A small contrastive image-text model, trained from scratch: text encoder layers 7.
Rows from block 3 of the image encoder of a small contrastive image-text model, named by matrix and row number. Rows with one number belong to one neuron. Each number is 50 + 12 x the weight over its row's rms, rounded and kept within 0 to 99. All counts start at 0.
Before each neuron's rows are labels from the 100 images, of 14848, where the neuron reaches its highest value: "colour at peak" is the nearest of a few named colours to the mean colour under the peak. Only what is clearly more common there than usual is listed. The data: rendered rooms with furniture.
# fc1: MLP up (encoder.blocks.3.mlp.fc1.weight, 1024x256), inputs 129-171
# fc2: MLP down (encoder.blocks.3.mlp.fc2.weight, 256x1024, transposed), outputs 129-171

colour at peak: black
fc1.99:36 69 46 62 25 65 48 47 46 51 53 44 36 42 42 36 58 71 38 30 56 49 27 43 49 53 48 47 57 42 42 58 67 66 47 47 47 59 64 58 44 42 60
fc2.99:44 49 56 73 57 53 58 40 26 47 55 65 62 36 34 54 36 44 46 38 35 36 41 41 64 66 48 72 64 30 63 54 44 36 47 49 46 40 56 32 59 52 52

colour at peak: black
fc1.43:32 45 54 57 16 40 33 44 65 56 46 36 55 53 44 54 58 46 42 48 32 62 30 58 52 34 48 44 44 48 33 45 55 59 45 42 39 34 57 52 45 69 39
fc2.43:58 44 76 49 72 44 57 53 50 55 72 42 60 45 16 66 43 36 37 39 58 42 74 58 43 68 33 48 71 43 40 76 55 61 30 52 58 56 49 53 53 42 65

colour at peak: grey
fc1.306:44 64 61 43 35 58 68 72 37 71 50 52 44 49 62 38 67 36 67 39 44 53 40 43 56 51 50 42 56 53 69 55 23 59 58 46 35 54 79 39 60 49 68
fc2.306:60 43 46 56 45 54 56 39 61 23 39 52 52 44 35 75 39 56 37 54 49 50 61 49 61 77 49 48 38 69 43 73 52 56 37 60 44 49 42 46 33 30 46

colour at peak: purple
fc1.686:54 57 39 37 53 60 59 69 60 50 35 56 53 41 62 53 54 61 58 52 62 41 54 71 44 55 54 66 42 49 63 57 68 33 47 42 38 40 49 28 66 52 54
fc2.686:67 44 35 64 47 61 35 49 48 40 37 77 57 64 59 56 39 70 54 50 56 51 42 38 55 68 45 63 60 33 37 41 50 75 55 46 63 45 42 51 50 26 47

colour at peak: blue
fc1.318:41 33 42 44 59 43 40 44 51 42 42 44 36 48 37 68 40 69 63 42 51 51 55 28 70 67 48 54 53 48 39 52 54 40 38 31 52 51 54 41 57 41 66
fc2.318:58 51 52 49 64 53 55 26 66 40 48 27 48 53 46 39 35 45 54 41 37 39 24 34 34 46 41 53 34 52 43 39 47 67 54 47 59 56 59 40 48 41 35

colour at peak: black
fc1.269:46 72 43 60 55 56 31 34 58 62 64 51 45 39 52 61 52 56 59 53 69 62 72 56 43 53 42 52 47 43 51 56 31 35 58 37 45 52 64 45 28 20 60
fc2.269:45 54 74 71 57 63 52 43 55 51 51 46 47 06 53 45 65 54 39 62 45 32 35 69 64 51 51 34 42 63 51 59 51 60 45 57 48 43 59 62 46 41 45

colour at peak: pink
fc1.12:44 55 74 45 53 60 53 53 37 50 48 59 40 49 34 54 52 16 29 32 42 32 49 55 53 71 58 50 64 56 37 64 32 63 33 45 31 57 38 28 37 44 45
fc2.12:65 62 19 72 77 47 39 55 49 46 50 42 61 66 59 51 52 49 48 46 50 49 47 47 62 56 37 56 17 49 80 71 50 64 67 50 40 54 45 60 59 44 47

colour at peak: green
fc1.303:67 55 75 61 58 41 63 50 36 53 60 58 72 40 56 48 62 70 56 70 51 61 35 39 43 62 51 61 38 60 57 59 65 33 58 51 53 52 46 61 40 28 72
fc2.303:43 28 54 29 46 44 43 53 46 65 18 49 27 57 49 60 47 50 53 34 84 57 52 50 51 43 36 41 49 51 37 64 39 56 39 66 55 63 53 54 47 70 20

colour at peak: brown
fc1.451:45 51 34 51 34 62 44 52 71 54 58 35 60 54 69 51 49 39 69 57 49 35 43 24 42 23 64 44 48 46 33 50 59 65 61 49 51 58 44 56 62 58 30
fc2.451:57 58 61 40 51 44 51 51 43 42 48 52 56 40 49 64 44 46 60 29 54 51 54 55 34 46 45 55 38 60 36 61 55 48 73 56 39 45 50 55 35 70 62

colour at peak: brown
fc1.402:59 48 56 42 46 65 64 35 32 57 57 44 42 23 49 58 32 62 46 72 47 40 52 59 39 38 33 35 59 44 57 31 57 45 50 49 37 53 38 34 53 49 44
fc2.402:31 36 45 42 30 44 29 51 43 66 64 51 44 51 58 48 62 64 43 52 47 41 52 47 42 66 36 33 40 55 48 53 34 47 46 56 50 45 45 51 54 55 53

colour at peak: pink
fc1.179:51 76 59 50 41 46 54 52 47 51 57 34 32 53 59 73 49 49 13 57 33 56 42 39 50 40 35 79 56 40 38 42 67 57 41 75 43 36 14 43 55 45 65
fc2.179:20 39 44 78 53 33 67 43 53 62 51 53 50 53 23 43 67 57 64 37 55 38 21 62 37 40 60 43 51 65 30 53 48 46 40 43 59 41 59 42 64 67 36

colour at peak: purple
fc1.514:33 50 43 64 49 39 64 54 54 37 70 67 45 45 55 44 61 35 39 60 43 72 46 54 47 44 35 75 46 43 51 38 63 60 38 56 51 30 67 46 44 36 42
fc2.514:70 53 45 31 41 50 21 29 48 46 43 42 51 59 29 48 39 66 60 49 55 36 34 46 67 54 65 46 58 61 46 85 31 40 46 71 36 55 65 64 35 48 57

colour at peak: green
fc1.720:51 47 67 61 41 56 50 36 44 48 47 29 77 46 66 63 39 53 39 51 47 45 62 49 62 43 36 62 45 46 29 35 58 53 57 51 60 64 34 44 32 55 65
fc2.720:49 48 36 41 44 46 36 47 62 64 49 72 69 42 43 53 39 36 28 57 54 63 51 40 39 38 41 34 68 54 53 35 38 57 63 76 41 58 38 64 54 26 31

colour at peak: grey
fc1.523:51 53 49 59 54 47 42 67 44 45 51 46 50 32 41 61 56 44 28 48 51 53 51 64 50 55 33 45 68 44 60 50 35 43 70 51 55 50 67 78 58 55 66
fc2.523:39 44 34 38 52 53 34 48 76 57 24 65 54 53 60 41 51 50 73 40 43 53 52 35 55 49 82 51 48 46 49 44 61 48 44 60 53 35 17 41 43 37 37

colour at peak: green; black
fc1.470:37 67 51 54 30 59 63 32 61 67 66 37 54 43 47 29 54 37 42 59 51 69 45 41 45 42 64 48 68 44 50 80 83 50 10 59 43 55 44 48 52 34 41
fc2.470:50 28 39 66 61 68 65 45 45 66 42 46 52 37 83 54 48 71 57 72 46 41 72 41 54 50 54 54 43 47 44 33 76 71 79 48 40 50 51 46 63 50 47

colour at peak: orange
fc1.239:54 42 51 51 44 48 35 68 53 54 55 36 64 63 52 28 50 49 28 50 49 43 55 50 39 46 59 53 37 56 56 50 56 74 38 56 53 48 60 60 62 36 60
fc2.239:67 33 49 75 53 54 59 41 39 51 67 58 49 35 61 47 45 54 71 23 44 54 39 61 55 59 74 62 54 48 42 56 39 44 49 55 40 47 45 55 70 54 49

colour at peak: pink
fc1.317:64 25 57 38 49 43 43 26 53 48 44 51 42 66 63 61 37 53 54 42 35 46 51 37 55 40 26 34 48 39 44 35 53 47 45 20 51 50 34 42 40 36 36
fc2.317:63 59 47 60 40 28 42 50 40 52 54 52 44 40 46 60 52 45 63 61 37 46 42 37 35 55 40 53 35 60 16 49 40 59 60 61 33 56 46 55 52 37 44

colour at peak: black
fc1.459:58 32 42 52 54 65 52 47 47 53 61 48 46 34 67 24 37 46 65 65 28 52 54 65 37 45 46 43 37 41 34 36 54 44 55 64 51 43 50 33 49 39 38
fc2.459:46 45 66 38 38 47 52 47 30 48 46 37 52 37 61 50 59 35 49 57 66 42 41 45 53 62 46 44 60 50 46 70 44 67 42 56 64 40 60 70 36 37 46

colour at peak: brown
fc1.234:45 31 50 32 30 54 53 71 45 45 35 84 57 59 49 55 42 46 73 55 51 55 49 37 41 37 39 50 45 68 41 43 10 53 30 54 33 74 58 28 64 41 50
fc2.234:67 30 68 43 63 40 47 55 49 48 58 44 42 67 52 59 56 61 55 62 79 36 45 66 57 63 57 49 37 46 52 59 43 65 56 52 47 52 70 87 44 56 45

colour at peak: grey
fc1.694:42 43 45 30 45 63 42 39 26 56 63 37 44 60 44 62 49 50 25 45 38 59 45 39 49 62 68 44 58 55 51 49 47 58 66 64 32 68 59 49 52 59 34
fc2.694:69 60 46 40 52 58 51 41 64 52 49 71 43 61 48 46 55 69 48 56 43 61 49 52 39 44 51 57 36 62 45 52 52 54 39 59 66 30 34 55 51 62 47

colour at peak: pink
fc1.340:57 65 23 69 63 59 64 52 44 46 49 54 48 54 47 54 53 33 28 67 67 44 41 42 58 27 43 46 50 45 67 37 48 71 42 57 54 53 42 66 41 25 44
fc2.340:29 38 40 56 44 58 52 45 44 63 59 58 41 47 52 63 49 51 55 50 40 43 59 58 81 56 37 47 57 51 35 55 60 21 59 59 16 57 40 36 43 42 52

colour at peak: blue
fc1.109:58 28 44 62 69 51 49 41 54 45 49 60 47 37 53 27 41 51 51 53 57 59 48 75 34 47 58 61 47 38 42 40 41 61 73 41 46 64 43 55 64 49 44
fc2.109:39 46 43 44 26 25 53 57 48 49 45 60 44 55 35 45 35 29 39 64 65 39 53 18 61 48 52 42 41 39 56 57 50 46 49 68 34 50 65 57 57 37 70

colour at peak: white
fc1.194:51 41 41 48 34 30 42 61 21 48 56 53 52 39 50 34 47 60 49 65 53 33 47 49 35 71 54 37 55 27 48 38 56 61 32 65 49 77 44 48 54 31 49
fc2.194:65 38 43 38 41 52 41 73 59 41 45 56 57 69 73 58 42 43 56 59 62 61 37 54 56 35 52 59 49 58 42 49 53 47 44 54 55 53 55 45 58 58 61

colour at peak: brown
fc1.252:58 69 49 32 41 48 58 41 50 49 59 49 66 66 45 74 57 66 34 31 46 47 35 42 38 39 67 56 39 35 61 34 55 37 60 51 54 48 23 35 49 60 63
fc2.252:22 53 35 46 48 47 54 24 38 69 52 51 51 39 45 28 50 47 56 56 65 61 65 38 58 57 48 40 51 52 49 60 37 66 63 33 26 46 65 53 56 38 72

colour at peak: white
fc1.398:54 70 54 37 58 47 70 50 55 67 57 54 42 56 52 67 41 46 39 59 61 67 49 62 73 72 71 58 37 48 52 50 45 58 56 52 47 55 63 31 33 49 30
fc2.398:25 53 37 50 66 29 52 64 45 30 44 26 54 49 51 56 56 44 49 70 34 44 15 45 64 46 35 48 70 52 49 38 49 40 53 29 38 50 32 73 48 49 63

colour at peak: brown
fc1.616:42 20 58 59 52 44 55 34 56 63 46 35 38 50 59 27 46 63 26 59 53 49 38 30 70 54 55 62 51 31 51 44 36 53 56 44 54 40 51 46 56 48 55
fc2.616:52 51 60 45 48 36 23 62 47 55 24 54 54 62 86 77 57 55 60 49 39 54 57 29 50 52 52 34 64 47 38 52 49 48 50 76 54 57 37 55 74 44 50

colour at peak: green
fc1.155:46 52 54 61 80 59 48 32 62 48 46 47 67 42 52 66 36 57 54 37 47 32 32 16 26 44 52 56 55 44 45 68 67 45 31 41 55 43 38 45 50 44 71
fc2.155:67 54 70 67 57 68 56 38 55 56 33 51 48 53 78 51 32 70 52 69 42 51 58 52 55 41 49 47 71 42 59 51 65 55 38 54 62 39 55 50 42 29 45

colour at peak: white
fc1.500:70 44 63 47 47 55 55 59 69 63 58 61 67 53 41 57 42 60 48 53 14 48 65 61 57 63 47 47 56 48 48 43 58 56 62 60 43 47 52 46 80 64 42
fc2.500:40 57 32 51 57 47 38 64 67 57 20 29 44 62 47 41 31 59 37 60 50 77 41 44 28 36 75 60 62 28 39 58 73 51 40 47 47 40 53 63 44 61 50

colour at peak: green
fc1.430:42 64 36 60 48 47 53 37 25 33 60 56 60 66 67 57 58 43 53 61 57 20 52 52 48 53 44 72 58 37 55 46 52 36 47 58 47 45 69 43 37 54 56
fc2.430:64 32 57 51 57 46 34 57 53 51 41 41 53 47 45 41 68 44 31 36 47 38 54 61 60 58 53 53 37 52 39 60 48 59 42 58 49 60 35 69 37 48 41

colour at peak: pink
fc1.105:48 38 53 30 55 63 57 41 54 66 46 42 47 47 52 47 49 35 51 54 72 33 69 56 69 35 32 56 52 72 71 48 30 42 46 53 73 41 38 34 49 36 61
fc2.105:45 52 72 56 38 65 43 45 42 52 33 77 48 59 43 44 52 39 45 54 27 63 50 37 46 39 56 43 60 52 35 64 47 54 53 74 66 46 46 58 44 54 51

colour at peak: pink; white
fc1.652:57 60 54 64 62 44 38 58 56 60 74 51 47 45 51 44 41 39 42 31 48 39 30 44 56 64 47 59 28 68 40 54 52 58 44 57 46 81 66 53 50 27 52
fc2.652:45 63 45 40 55 67 52 49 47 41 19 60 67 54 59 46 59 53 57 53 50 52 40 35 38 41 59 40 43 39 67 77 43 55 46 52 48 51 48 34 56 32 36

colour at peak: grey
fc1.62:55 44 43 35 55 57 36 30 55 55 55 58 52 54 39 27 69 59 61 53 38 31 35 49 55 55 64 71 48 25 90 41 37 41 52 52 48 69 52 25 41 55 79
fc2.62:56 65 50 48 51 44 63 77 64 53 27 48 51 50 52 62 62 47 78 50 44 44 60 53 39 34 33 38 50 72 29 63 83 50 36 54 41 75 48 69 41 33 23

colour at peak: pink
fc1.245:44 58 70 39 54 73 56 42 71 66 51 60 56 59 49 23 33 52 34 48 34 34 44 40 33 57 34 69 62 54 42 63 57 60 43 46 39 55 42 64 64 47 69
fc2.245:55 43 51 45 42 31 25 47 47 47 47 60 36 39 45 72 75 39 59 46 41 53 70 56 76 45 44 38 57 82 42 41 54 45 49 55 50 36 57 31 50 62 43

colour at peak: white
fc1.734:55 56 53 50 48 38 52 52 44 44 59 46 65 56 40 77 27 35 58 62 42 69 37 54 35 81 36 51 49 59 44 67 37 57 31 63 50 28 51 32 81 24 42
fc2.734:64 50 60 34 59 43 60 61 60 28 46 58 43 43 63 34 49 53 55 48 28 47 56 48 46 44 61 54 60 54 47 67 40 68 52 58 42 52 38 37 42 70 53

colour at peak: purple
fc1.630:47 56 56 39 53 58 64 58 43 45 47 61 20 36 44 46 71 46 60 70 72 35 37 48 50 45 48 40 48 59 54 28 48 44 48 44 59 50 69 47 57 30 45
fc2.630:33 51 66 49 54 50 51 66 64 39 45 70 43 44 66 50 55 54 51 47 24 39 53 70 44 46 52 70 50 31 35 18 64 51 20 41 42 39 28 46 61 69 65

colour at peak: blue
fc1.476:55 39 37 28 42 43 28 44 49 63 60 54 52 56 50 47 42 39 38 81 73 62 50 28 51 37 49 55 49 35 60 47 50 60 55 58 48 43 57 61 38 45 39
fc2.476:46 64 70 48 45 51 40 66 58 45 38 33 36 50 46 63 31 30 48 32 62 40 72 68 60 62 71 70 69 63 27 42 49 17 56 33 54 39 55 56 73 42 49

colour at peak: purple
fc1.342:59 36 58 34 52 34 39 70 58 61 58 46 47 64 62 47 34 44 27 65 52 52 60 49 61 56 59 73 35 58 64 41 41 45 69 35 53 45 54 35 51 59 71
fc2.342:39 55 62 31 33 79 47 38 59 32 65 68 61 63 57 56 48 19 62 49 36 61 22 49 58 45 61 56 52 38 39 52 57 45 29 56 54 48 42 52 37 23 37

colour at peak: white
fc1.702:61 32 51 44 34 55 31 39 74 28 27 46 78 36 36 43 60 43 54 34 49 47 45 41 53 44 39 61 49 47 44 59 58 64 37 55 59 26 48 31 41 65 59
fc2.702:60 60 48 62 41 58 72 51 59 63 67 63 33 46 73 45 54 70 47 62 50 58 48 55 27 67 61 45 69 51 51 42 40 28 64 55 43 70 32 68 51 30 49